config = dict(
    model='image classifier',
    dataset='cartoon faces',
    train_examples=203450,
    image_size=24,
    crop_scale_min=1,
    horizontal_flip=False,
    rotation_deg=10,
    color_jitter=0.1,
    targets=['expression', 'hair', 'hair colour', 'hat', 'face colour'],
    num_classes=[8, 7, 12, 5, 7],
    arch='vit',
    norm='layernorm',
    norm_position='pre',
    hidden_act='swiglu',
    head_dim=64,
    fused_qkv=True,
    bias='all',
    qk_norm=False,
    parallel_block=False,
    moe='soft',
    drop_path=0.1,
    num_experts=32,
    moe_every=1,
    expert_mlp_ratio=1,
    slots_per_expert=2,
    shared_expert=False,
    patch_size=[2, 2],
    layers=12,
    width=160,
    positions='learned',
    pooling='mean',
    loss='cross_entropy',
    head_dropout=0.1,
    residual_init='zero_last',
    optimizer='soap',
    beta2=0.95,
    learning_rate=0.0033,
    beta1=0.95,
    shampoo_beta=0.95,
    eps=1e-08,
    precondition_frequency=50,
    max_precond_dim=512,
    one_sided=True,
    adamw_lr_other_params=0.0016,
    max_steps=10300,
    batch_size=256,
    epochs=13.0,
    lr_schedule='wsd',
    decay_fraction=0.4,
    final_lr_fraction=0.1,
    warmup_steps=2060,
    weight_decay=0.06,
    adamw_weight_decay_other_params=0,
)
Rows from block 9 of a small image classifier, named by matrix and row number. Rows with one number within an expert belong to one neuron, the router's apart. Each number is 128 + 32 x the weight over its row's rms, rounded and kept within 0 to 255. All counts start at 0. Numbers have three digits each.
After each expert's rows are labels from the 100 images, of 14848, where the router gives the expert most weight on average: "top examples" is what is common among them. Only what is clearly more common there than usual is listed. The data: cartoon faces. In brackets: how many of the 100.
# router: slot weights (model.blocks.9.mlp.router.weight, 64x160, trained with AdamW), inputs 108-159
# gate: expert gate (model.blocks.9.mlp.gate, 32x160x160), inputs 108-159
# up: expert up (model.blocks.9.mlp.up, 32x160x160), inputs 108-159
# down: expert down (model.blocks.9.mlp.down, 32x160x160, transposed), outputs 108-159

# expert 12
router.24:123144177132151182118121087130111042142117069130180037145124105117153192099159182079116162118198160107116199069104138164154132149110067172164139132134109125
router.25:164118134089145097124196159173103093146070151126090134147114124123168142167064159137116154167116169120076151110134034143142130136069088208133130076157105153
gate.0:109090071190146113091169089126155141083063113139132060183164098156129053113128111098134149109112139160108133147130129076101159137144168079162126119110152125
up.0:091124118126176159119193110146199158115130168079116092226176109150112124054123105114142123133139165164155143121117103116150121144114199100128121112138155123
down.0:116137156099149146065152123093131101136178113153125137135154136143125128122145100099060092101165172163104139130089125178111104098151127103130132148156144179
gate.1:114114109158086172164128072147083051095162104167156140165099121141184097087118152092151126077170133173111136117160106097074114120081144131058105170144151117
up.1:161120143114132112154150135100094175129128135169131126126111109121117157169159111078164161109060147143068090185155116153164169133122100144187184119108121052
down.1:129174135132157078141093125071142208129095172112108130131138072166083107208132161137130152132145082069162146139098169072149142121162111118082132122082156130
gate.2:139112107135105186123122098138099091155134092091135166117151194134104218146142152125114149168132158056155144141166172131169117119102142092099128153124109093
up.2:131108109174106121090119124165075140180066167100151080115187144098128139178114103127112146150144135096128103190180150146108179130131105103123091107104127046
down.2:155101119105169183120078145145102184114184114112153145130112166102124116146112097127122109133170171142085159112137220120098101084107140131127131125169092136
gate.3:132125151125177116145151071110115179133078080087071104118147131138132086156145112117124172094080169111140089100107065091068166102151137087118121117043148134
up.3:187081191114116090139146115109158162124144184076126113118146143094153031146117108109156118116139128104151137140125094191106073150094148083075090158088064124
down.3:100082132089125104117106140203129194145080149147128099129183122113133110140165186148126169164136119133148177152014130080127130095139102081105139098140171117
gate.4:098137062224143153092135079085122079134080105070110152153118139184203129148148124140145186151112179113180118111113133077110120069156104140113149128075187094
up.4:088105148069072091137144115187155059115174105176099152120059143096095101146162139091142116081145075121115093096115077112135143157147145147089157138163131159
down.4:123157139150141137127093120142112113099119112038100132146107162097142129126148150170074107094134088146092156134033154174140118070118130118141122125083144199
gate.5:105071152147102103144179075175080078062122087167117129146071102191180154083119110072146125073158121116072158158176105101103129133122165113159101132170138130
up.5:125188130094185129122174161105090114122156122168119133091099148158123133181189193095169163137077153099111114170173125154135138132119108153146165125166126130
down.5:149163111114158089125092131079114222131076184080114133098096089116100111168103171126130173131118107113156140112084182072172130105136118083094131114092175135
gate.6:136129121155097170080132150159118136077089135084161094123131105073113131151131103147094152095148123091161152045095136159151155195163120156163167101145104147
up.6:118163114141079138075161138155134163119135109099178129118147093084138138141106073158107104125103085084123123049100123174160158180153144139116158047117115144
down.6:159107142106110160064150174150116118135155128127119133143167095129116124156173047095151126094134122129109083099178165099097108165117154129181098126111135169
gate.7:115108064102105116032078087129147094113173064110099143115126072183104110136139144178151088139129191126163125166187211125158123124115116054121143162131116159
up.7:167128116128101084125084127146130178137105138094150115122102114108105117152088091108154179100112092104194229204144155149064120106123147125098120138171168116
down.7:056137144173103084120112116083120110177154175150132085134092156087168123106120097171167100130111095067167106098115139176118087165127135152099125070127184202
top examples: green hair (83); long hair (77)

# expert 7
router.14:163144126152142176132092116074084035137137113072150123113097154111094156145087160084137179102115155167141131109098071151133192163150100149156058131100147121
router.15:130194144155160075113108167075079037180121155103136115109145144146176111113098135043123151110166126092172165066122131142125154171149099157180111168156190103
gate.0:052125113133119151133120128209172055062136070092093094165092135185160141112163099129088119077109161149083167116151145100156156118087162102100105147082180136
up.0:191126154091136142109144155066104189176136160138179187074172144070081105150101134136165099157134109114159115163124132191094061182170104155133105109116066120
down.0:138151141102122087102160133115092113156079084083115149085086051199192132121139200229087125140147102128127114167098140107133222139155096119159178134159110111
gate.1:042117106125140106135090115175111113106133084083109100140098112160149098113149085149063129149160147145140145130149110057121162099062201096132132161152175116
up.1:176116165130109161099156133100112199163119173152144198100092117096148158140119153154186149135076106068116092134103115182095099176141064161109145088126067121
down.1:127094123119132096098134086152096140121083115107174146113155095194139144086104152236072108171096072181139118176113150098151197087153109120162165057153085108
gate.2:094138138104101127099145079118138144116140126098110146096167120183176151141199098177174087131123147067048088155156116177080132125146118108126173153083120109
up.2:131056088130073156131124136173149174122164153142052126107109127136092093138147126162140185120091101146163194151158077161102137151039158118088132159162125141
down.2:116105163141134134134128080086128098107123117196098095174140145135119161085154107167098107142109109113171086125149100136070115095119097142137160133080183139
gate.3:174112111199090185088125105114120138077143183139111127129158133105159100129128149115146118067123166165114145123173129134123110179142125135151103159102075109
up.3:131145120144146127160166162086086136117104170139113117104157124080150128119130126071131075022086117190137146124166082111125106142129153139068138140138135117
down.3:109141102126126140111143121215123139084149160146107144080137142112112148077058066105136099098107073133077139163082125126071081130105127150066141178085111120
gate.4:105116139081084143079151081126138162134150108095096168109105105163142107114160087122126044154107120163116128188148172123090128160112104058108190157077171138
up.4:106124130124171075090088111110155092158117094120056166126097081183159197110151169121121087122116114135130170159115131130056149145195147126139168187081158152
down.4:135138126164156145100142125166124062139138148106115099152140179065112165118096175123192155126140162121090178113051127165187104156103125159150091140087105103
gate.5:098146129128159089162123099117138060120145091165092094136116150130142117111148114169083161133126135156109162088107069075153133071159125174169103107142172204
up.5:105084134142089164077135137144119174118103120115179153150122105158133102091120126099179094108139138107135105157159175174115106211111131084086186110150081064
down.5:098144184144163111065123151156136151137106115086153140130130152185141151129100166108154107135126089066082175123096144158180135196128151096157105109125080126
gate.6:117107149088156091087170131137162095075146081175093105099103148138107151159141087168155156116062175211057054108149120089128126143148092121070165097114124117
up.6:166130128151159149175141097120154139155092147112168129141196125085163098115104133166067101163141096140139112082072128110111116098139106147114092139077124201
down.6:122102112108172102098166131151198149111122149086164102099146155128139151142121160108104095144152077067106128137144171167123118190185162123141165118180087217
gate.7:157139158148128133110148127071157150108175115095184128137203155129119134080104105139104144170118173158160060133142092136089089135058091154092151022108154145
up.7:126145085114105095122144076130136171131107110145226074151164144130115142116149163164130168107095220078095147089141157139127095118177189088121081121145066123
down.7:121175158070120114080154129095141134187127153124086088196150106061121133158122130145123115140095147146131105114192138133132122147115219119111109082110120108
top examples: long hair (94); purple face (51); teal hair (40)

# expert 11
router.22:156196123149129197120109159107102064144147168084135188114119109105109146222087146072155122127137133130146095086126120136060186155113133142144080155140157102
router.23:105113131083126143096117127156146117164155109165166140123129172123130139201145120109116168113132210118131175117148146092121135135163067167059178125130105100
gate.0:109122101143130168098046168147199156104149107061082147088179155165113120126197090111139140111145128111090158111110160155113144186127136114139132174095161128
up.0:147102117181096114088121119118195150163139134151145142116156105100150163198152156191127121110139145080089165150139101129152113153158133060165139159133087082
down.0:119131122174164146096161091144139180183169103110044144088121106077136130147184137127178159110151145192199150121139119136132131131142084173109134099124075126
gate.1:132064159127115129086078111123087084104084104126134139134090078099186108118115094113156150122134115185143137127147123137126065201078111110147155115155195170
up.1:093146187147129121194201108205139166104109100165141100091128142142131185083120094068075126181077101087121152099129108122192115095095130119084163103105112101
down.1:088102130172134123072104169193166073115152129157106131137107126085157109182175145138123085100108086138138085141182115119094139164107186115109155145135128160
gate.2:079155088123110170130204149156110116087142091149104108102208069122131144120144098041139159140110127138087154142174130122125122119139136117207074149119185055
up.2:138142169111138103113126109096070127160093144139146188135120127109123144141142185142140058101186119086116173073133100158146175135153134128147152151155107140
down.2:103153120163126125105121167166094190183110110076125107126119136107180114086087132172117133128153118090133127128119111142095121151133126175103132051110107193
gate.3:117074135106074098126153110130109164098111108100157133124115125132165037115146138066152126092154131147174137159147156111086138152137163092108141115150111097
up.3:174152066154128149123134196127129119211135179149169134097133078121092190190154170097128136093163145143132148089128148100120115104146088185117155158139075109
down.3:136093112154127106131180152140087000155177098145180115135116140138159128129139101193108102108126045103146096139171141106091132089164169202135103187168140218
gate.4:116079131100120157063069125159142099066210084188138070127155178087066108129126079146101231085058121199128146169142101146144085109097136173138152129120155136
up.4:096096139168116133105180123189176149170064119110169123147129079197145151085116120120144118088120134103145144067128108051109125115141131139081203080100121123
down.4:071113070131161209132118131146117160114114133137120141137125097184130174153144117096105140103120140107156144117197128153088158136096158144113155114068162160
gate.5:063101151132147115058131082170152109087172138106185143128101106153125182071160155117140094088054121145087107119136140170128154157171102126130171143125133120
up.5:112172177144144066141161103140204139125109124089111197120171104165137178109144164127147089150161112095095106107102090107121121068186139108133133156115069089
down.5:151170111182145155146139134148162172165124154118139103102139162097130111156089169136117144158105126080097152146111132171155098127062121163152102158098138099
gate.6:110092127119088111123129105112137051109164133167143064153096143150155087109140142164154152113122101153091116154139171169169099185107106130183106142139101189
up.6:038070151128120170095161106182150078096125074190178116212110078145143162068146145181065133117166121169128123159139173168159141158126145084112153105148111147
down.6:116167074083123184096142147107112210102079134154112116105184117170136137120123113085188153153131205134066132136162155184136103107106129117122125136136175087
gate.7:126157120105136167131129120111105075090133125125151111094124116103165113147113149107190210118058127128062088118158179175130093126150108164178108124144154098
up.7:195077154176153148189048137162102146177126081100092200116065176129129044144143129121112140112173114106134151140141094126111092154109108113080109155108120202
down.7:126117159114112095147104119116087081136145131157105120093058108128140160137095132166075123154110158106157155106091136124079135102196126135115090050135187170
top examples: hat: no hat (100); a mohawk (76); sleepy (39)

# expert 17
router.34:131092164100089103114140142081134079106129109163180156066132116218106118150131150140137178124104129110104089102090171142132153109131105120175152128083120138
router.35:118139130108122162112165131101103054105112167147151190100187125195109155171183134075160203148130122104108107090084144115148138096163087155145164132126146119
gate.0:141123128174132180120109124102143082093126107071131110113138165119047104137173075138136095109137147119142159126107124146140155152076165132157123082110128111
up.0:188181160105183120171143137097121108116125138150152055075128153093079159117118157098137122110120102116141137159117138135133091186170122130116099136124080174
down.0:160074129119133103104156159132153109166137150150150132187115150122146136126069097103150117164119087138150181129087081139201111024076137151130162124100144121
gate.1:081121076149131105126113144149144091103139122066098109161138165105089153147109151094121058143129178101169143134180077151110116175154154112140082161145170106
up.1:097075117155129120064106115106151139166121148139147218142124115192169179160127133125135083121136122118147172199116132072170186127151135093144167123101124124
down.1:113138172146110136164172104121102118086133205141164094188115169104094149050105210133104121138154079111111120115096129128146153150129072126186124143172163102
gate.2:124023131106088126103146086130151056112165077163179212108148087147142132176147079121146050109164111160119112129159125108116143135092109148170152132119137107
up.2:131222123151158156150107203122116160148121155071067073156117201091112114091121171126116185152088130108166136128115101125122131110159120140116106144135169122
down.2:161107081121121097115136150148108135162120128101117164115108141088021114140155101119152108132172125147157145106184128117114171126078124111144097153087173108
gate.3:163151141129172157142179114124162117090182117120137055146167191118055138158104131108145093114150170164120137144136162092133156115073086151084108065075108158
up.3:158196164111187152147165149112134187151159115154177145103199164142142150183089126130131076122157116127145124130087132126168135112136098116151102136100124150
down.3:125171162126142102149203123000122132118121131216190144164164136088145152126157135152112111120127114170089096168095120128136133113074157131156141063129127116
gate.4:073098108174128158110102106117112084124161123104124145136091060120102111106153142150124079121108140155144141149159074140100156168127149154101137091132122095
up.4:098119120149124124159124119149107090091148127108097103151094163159154171102106147148096144159124126091092135075109118181191137092159118172113137086128101115
down.4:184138113168173142110190110171137116211106106155140135169156119131088157071075166139172125147187150130169146134081157174144128166137086135084063123087092150
gate.5:126107144177169144127097120136101103111088153065124154135073164086111154138115108088134100136168144147157167117147085202102150145072105143060128139147162098
up.5:119077121131085172154101199180104120119091121096092128174157115116088114131163162155147175139105089072128081134130107114156065105175158132155087132139097111
down.5:139096104158129156114120115048186136095142079198181121082170139192158086173123140131169125047087158112147121144122151168159111150115132137132158118106180169
gate.6:112071125097156132092074144139104102114080127105108187137125128097117172125080087137075114120169102129198188108171121136123117203119113108105132122145104116
up.6:121092143099100116072169113134105101142148142079116166117103134144067193110182125131141134113109149118128129157111130156187138102171118146164182102121132095
down.6:121113154118182114128138142117161148120094089121112162104165130118091118138134070163084122124181145105115148109181121091136098135112102151180074190079113097
gate.7:104116128141129183106074156138142115077082127104114125111163159158174159159082141129092121182129115114127142074138150128139108160052137087147145143151157090
up.7:118150134141132178111122123091132132089136133128171139112170167159143174173104177178144156193138147123112085140119115126176149131022110107142098096119103114
down.7:155127145134072080136047101119131098083096133148115141156109112172169118136107140135110125080117090147137177097146170123110131113152106161094147174136154164
top examples: angry (72); curly hair (40); purple face (37)

# expert 15
router.30:153147152202126168146134142089046077146105172102164179132159166112134154183146174144122186098139186117150111126149128135162125099060086187130102106134107137
router.31:135077095222079120050143148135110135105139203076136097091109141154121134096236121124179121133113131116144110115171161112123120138125105107162135131059135107
gate.0:152108121105146195046098108149143072122147049118090191078123154137162115124125135133140099143091165139167169149136102174079156167123099159146146192044147173
up.0:162147140078143102094115159126135139120090151143050150162093163097137131078135173117151159129121132100057039148118126113107140094123168124152162131141151108
down.0:132133165087139171112072125090144139176115152102101142129164141091144127176094201114122083165144151115146142081140129159163156172188106122142146214121131159
gate.1:125140200073133157142126148109134050075110060108094202096144101165117104102160151086134128165114180136120147100153166208066097171130081198133127158106114095
up.1:126105164148201055140121104113134122158095145148148125065138086103166138222097094110149117100172118128147162125085119160136130151143116120128105090159138139
down.1:174157115104150128134164135124131188076094133163137107110111100109148116129132052183112121081116141150188143082127145121137060121121138120166084087179177168
gate.2:138092117120116140180168097104056123135155122138140166152166089186152095110186177158173117145153113080142114171102210155101163096213134138132120149090183090
up.2:148097148077136125135070149128161093130166119136105138132092115142125112104109136109138171143122129168169164125112154120135130097086083150100141164176129184
down.2:115091100137144160112123119153113255109148119137124097128127129110134115142162153121113118189098103158206115106157127110141100176129116074112089121131148160
gate.3:146144130125126066171084135182121134138123087095098083155123127165126037086076148122123077069097092136160151159098147122155080139187127130146147072091085107
up.3:163147135130087127077125189145107145109162141140129157104148116072078176114137080153114108092089086111100093181126122112130114111123180109152192078134146109
down.3:180149134105186155139131168138137071131086057114125056150118157162095007124100150138155121146081114102126134109108127145146103155169136149112114065113105160
gate.4:144139139064142178121183113102121040112147069177102189089143123118137106151170119073193121168142211161148138121157124206083129194105078192132104189088153170
up.4:090140103102136147122096189111110137128158117122192190163128118113101103127168131133106131106107114113125067141071119114095165127175148126192242110145180147
down.4:136150098114126126161115094179157203134123141135116070154107136133210139169077120074146078172118125129139104143169140123161124128119122095134172140183126122
gate.5:166162152110198119103155144072199110096148065156136146150156158133106101135141121111139162111117142153161153146151111129127183141092083161136147081101159153
up.5:102155125168196122166097128068213142153139099114142110137182157171159077121163155104146126109081136132139095140115137114138144130110064131120143062067152144
down.5:122135150203105109146155092083203111177129145130106138086137098066173127170123108155188090135125143124136100182112130076088127130104089180137135130105147110
gate.6:136127189112093130138073144076146083193173105153140145086111145095140099166179142102129122112068128104103149089131068188126093197130089180105152149116108168
up.6:152079070131133107082143147146115130106133121108150167122128116095085163134103126172084136119187127181163165118071124096081093107095168128106066121153133132
down.6:131113177108145119152086106090141142133177149154115137166102125110145123132107145137086147188154148143093118127105131178069115147113120082092097140102157104
gate.7:082119150099167127185138154110068112078139135127076141148151113163081117118092141090123196165193178091127128132168109124165195108087086157159096130177126108
up.7:150133092131163148173092120119109146124155098124099085122125181131129087118108168120142132164116153105096124122177120108108182086093119137170096128145050144
down.7:139170116166099120116115196110160000139069097065130113157148123167119060107154134105127152134145123136116129118092126135125173122164136181069114122155110100
top examples: neutral (88)

# expert 27
router.54:148076120177113201153141179100044138141168140134145143078102096090093124144167141105146167136122151133213143125101155136017156185159159134143121124148116154
router.55:124141138169081157098097163073120066111142116100111153111143130106153123103152119100135163108125189090134140116162160138084179147081067178150158182162139083
gate.0:068155190143154109105137102126162099089084077070107096162127128172132145216164162108142143205133139139143155132120115093158139172154087121125151130078090054
up.0:147110162092147116145086085079055129129127139174148140140069117138200073129121121191169155123118143204101121106152111113104109124131114180095151135149115167
down.0:142153086163143112157143139108170195159113112084026107079073114133143095116132169167084150181114112093125121132148113128119170159195113118093141150113088133
gate.1:055133171126163139120156094129167130156068105124147110202169134172133139101088140093111155153111124147153136112162127132151155101087142113065073088139154156
up.1:153120119125138084156081140138129111105165130103111129063068128093141126136168149113165150134125114095079109110054148117104104164159085172142212172085124104
down.1:128080116149159079143163125176134135107057149117119106167099124135152158109098075149152074145156075125116097170091151102139127133159101060150106085133110064
gate.2:124104141170149156104177128156114156145117146137179122192193123118142173111131121124172098136151089186095041171119097100122126106167146084164158118132090085
up.2:165125100158131149097164122120069177164104148173159131177182097122158173100136142162173124169159080159099054156117113087122154077160152083171181109137081078
down.2:128139075126117100117068167113152165119097125128064159112093098157090107170158157117077171150112153139198160129152108161118131102097117115091094138105141117
gate.3:087181135042164081143153113147188139063098110102173130137142124117199133172154097143117072109101112123082101155042097084145126120156117086111187100157143107
up.3:089150141124186108154145143171170177079123124148182138092143134087199141134131088151121064073101067142099078158018114102123101163147124090110177140155144102
down.3:148146089091200164093093072145113080117096107156126150128166177174118100073168148110158123196139126137112165126123134143127121089093135116099139082127069162
gate.4:134121154049153126091074093144133099085185110153143148108126167166096147143189129128177169087132158076131086140100187118160117087153076133095157099085120177
up.4:160180135117094124096139157116121143136135129170139147109095085106098110176130082113124101130137112181164150138158072151123107133135135141168147111184137150
down.4:150156069044149219185144102126123104144172125096109148127131188120130150079165182131198111148155151152170144140118121122114151145129112150051126146060135234
gate.5:045139156143166129081121081125138091107081099070137129166104147177177137153126100109148041130142157180110185174136117156199131150154100069147145175126184122
up.5:162137113075117139179153162080125135082144180171107150143100134113139125085133160222110198123091126091128076140151130065098127098097100147115086108103139130
down.5:103137216088160116156130126088136136209106119167073176113091116111171137191114139156080133090108127118162122122164088180122131161186177102174126138118125198
gate.6:168124100077088204128133167170113131130154107105068169117131144093065148162123129141091141110129137106116150169135170176160148160100144123093065132124080114
up.6:131115109097188075131159159142124131072104107153146077151155148137135136119111143136110155140165126088129113100151110111137096150162120060164147182125126088
down.6:098123136129082167135138144128127160110058170108217161157074069126171099162132137140097120125132121121111128144111087130070128146110073168105143104126130085
gate.7:153158144113109204128069140147079124150171120107091138121120158088122120157124169157134138121115146158124132175179122183127151173098119150092134139182150116
up.7:142159139076102163130129164114054148125170121181043146118073145099145136117152185120144150131063114155109135146149124172109187136109150141124128119104189139
down.7:162129125144143103112151092103134079136152134118103120111133179130113130081164065153139147140139146171140094068137154154151138095140148136098108139105143132
top examples: laughing (99); short hair (45)

# expert 30
router.60:109071178097079121106094136203163100174168136104112139096091128087084107128155156181075080092186130124098135176140126138094138154141083130109155136187150145
router.61:137099151083110115121153116183160088105182118121118161107091142125172150139137146157128066104145094137118176125155146162139091172172088151160165122135119147
gate.0:107133091172165142137134129129111138103102089127182088188149128157155087138077067072140151119126167148073108131158092084106138110118162070151086138146158077
up.0:115099169145138158071089148113127115153094089112132090136134108088170150082107104105093139113077105114158188123137075143103124124088169131094122117129115162
down.0:172083152132134117132106143190132206185094160088060124090158122162102149093118109205085143133093083108108095096164112163099160114090191144123136101108130092
gate.1:110148059169105092132114133082161092128059162143130113192157109207118156084141118120169177118087157132139118108096143050154172109062198113159170068141067111
up.1:175100063122148154137179083117122105182162144172186191128128145096181157120138157098106117108168094111098065118140112139107147183146114154083102119141112182
down.1:142060120134132093177076094131107146119142152138111096144106046139156096126130136143161147108123112130172125152105148113149140174059152170139060136168105103
gate.2:066186120106205089130086121107126137092104090092093072164117188124126143109109156078101174138130154124089115103111109188177116142143125106151091146141167125
up.2:120150080102158133104082155190195133125171089135115106141107164101142135136148131119134118101132165124085116117173151165186090196194143096140059143189118130
down.2:152111106217084106155050138099167219129153118097105104133121093147135134184123149117131164101138112138164083142142140108123105184093134118114125121140177123
gate.3:099147094118192112176136071113121161100081081112114132131167110089109155148166131098199113129126116139167103088118097144150114130106096069123115135114162094
up.3:114178106167146136081129196136166057124124177132150072156133153158162175108141121118127118117124130126103078116115165092153188135149154186148162095140105124
down.3:150190115097121207153124088126106154112126155085093113200119174134128119139112142138148097113137159115144138108199122201144072157137137158129117131140106159
gate.4:107141125143115153144114184143111130110146145127081156081203157147143191128189186121127146137121054110120079048108131144101111130105116147100136150064152089
up.4:096153120168130137105127032075164112140124107126207126199106097123148093123127055135162119159106164206159122167126108147143132073128141099156112121151107100
down.4:107072135111131220144055129125157139203140120137200155176127107133115122104180133132143146127110104186148129152130106143089097129088165113164108122178127074
gate.5:148178113192115091152068122115123093121094178117129121150152111154118143134086124094158127158142165099154122068128100157050183173151151178198204134186120174
up.5:118102093106166121148135149128162129153114119153093105109093143156148079159095146121182106107125097165099165166105078117255073074078077121136114096102164140
down.5:166118116198102156175124126144156000124146130062131102205078107154140138118081142117123112138165115124176122126178142106182099166089103141107109085104158120
gate.6:142123158167154040162133143110094113137121175122160114087108100131147118069085075120181116139052096116128115148078119133110161084130154173102180095148116096
up.6:114149062117142184118134111133148137098103068124125114191163159147122144178115151089083153118184193130132140090175126119169109151124130047158065122131140121
down.6:115155123097214143131122104164157136116145092132148088204138161111117163118107165139109177130146114133090191100116114180121140149168133042093156098137115146
gate.7:146187130152179153130139094085081111153124133130173124128141176094123137180097125145107127188207138110166129106141148145177145106145128126113096117121166119
up.7:188135123128102175084150122098088105183161208112156119115121148082118103177115158139107095166201143104155150126144123129111142105131120168121124145118134171
down.7:136164148195069069117129149102125122192114130129111104089157042157141085024110119127117159140078073159135017156126111152123120073102149177159119155141139118
top examples: top hat (90); long hair (34); sad (32)

# expert 14
router.28:167152130101092151109134180112069072206141130154165106134101176130188148145117153131107164112138198117156177096090078196176166144112075186138159149176111201
router.29:155091168116122104097102141163146068146117093144099168171113159087181151171128148151105204095194145099151136088120110163134147155122104222144117107147127175
gate.0:171137161126157198127089112170124147114125103100112090105105139114166117079092115150126099157138167136162185123052176122076129158065151106124138156128153108
up.0:154156133175144158179141165147109154092132133138127162107132155101049190153118124112073140180124096100121175119102139139112143178111106130108124118092137085
down.0:109084165157166156157122151113141113118122085222192117119153153151152117173099082185059153144144133144160102092145144144094085142136135114060107166155096188
gate.1:054152148109122130100160150182146142111147071140119122204166122136112167103142121138136146108157104114154100164196143083188168138133144071158148103138125105
up.1:044121128108126138118146119163221164108090107152117100194135135106096172128136091157107184110154160135160108126180109084144189110165106094112118096154144114
down.1:104142107100171126189089116150122128123125133173155141089119195096166102201129099073127086146159145176122108137097159123155111132105166102130086136083180116
gate.2:098112129134143146109126083093119203071139101086139146116174139164119106115148101124157106157080137105105091097128129109103091129130107048108124161078134077
up.2:124121149178107162162148150181131073112160119085091065149100164123158114109083168113145157128094096076145163152069160140128130173062198149087133116130108121
down.2:104083160090110058130147159105116107131120075136101090127126102130092150158125193130123153159103078149181120115126052156101115134194115108108169135110111107
gate.3:156148095082169108139184131080090153099155123180154117132149075142087165169159116086080113188104146155143136089143162083202114073123169113117117104087108069
up.3:164179121111125154098115110154154075114124097133133136143147108157100158133181133147089150142091152105063168065132157115140167150064127132100172066132117141
down.3:143115158094150111168128124106114091129122165154117102092091141080109120151134140194124117131117166131134156132176134137159075199168180180125122176090102145
gate.4:086134088112141212093140134179167106092120102106102158135135118187115249123149163150134108127123143100070109114140188130192130156119122149087127148081082082
up.4:152130173152145096179160143078155198183152177147154091093146111106133076196112110126138121116074158136100172156130021163102145096104127094121177094129099115
down.4:182194158117132063132208123175176107106120129162120168113145118133126152090088137098142107077108173155124155123143163140107171143115129116119203151154166091
gate.5:097079145078109072106141119117091075105134149153102200134102111132108159107125147098132098100189137129106133126160137123105080110122123136064168122150136104
up.5:155180127089159092095085139063098150135105083169141175126101120114170133180103167174137097131176171145190164155148113175112075165172134084086091192168133103
down.5:156086097092135123098132170077039115135161139111119129113108140141126136120119103175172134099151120103161182139148198087065129169135163173121087136133108126
gate.6:111105096099117171124154105143144121105203111114196127119105116120162127108135127118146122137115130150158182073158140140069115124073095094076110106072130122
up.6:214153130088153106111107145105111166172090116146134132119143177140150085171159143170096177155161140087123109157146125103104135107118126107089146127136103162
down.6:100100154103149103133123161120081141106115117131190080135128129133138138143145147220111108163158119090139196147154079119050108117127160122145106142122128166
gate.7:095076131177084204094106057083100137109159140103154110176066138133158120110144113103157058128157102171155129157164136116089145074148131081110112134065127097
up.7:110190150106178096117058170127171119079134164093125132089150182131116116192182121145123153114169137125146083088138109118141172111129082133129146135092153115
down.7:136101149109082109103182084123148139117057104123126123079145132134076069132144122219131162133125069117142146128105116146153184083089103097103202108173143110
top examples: yellow hair (52); short hair (50); surprised (47)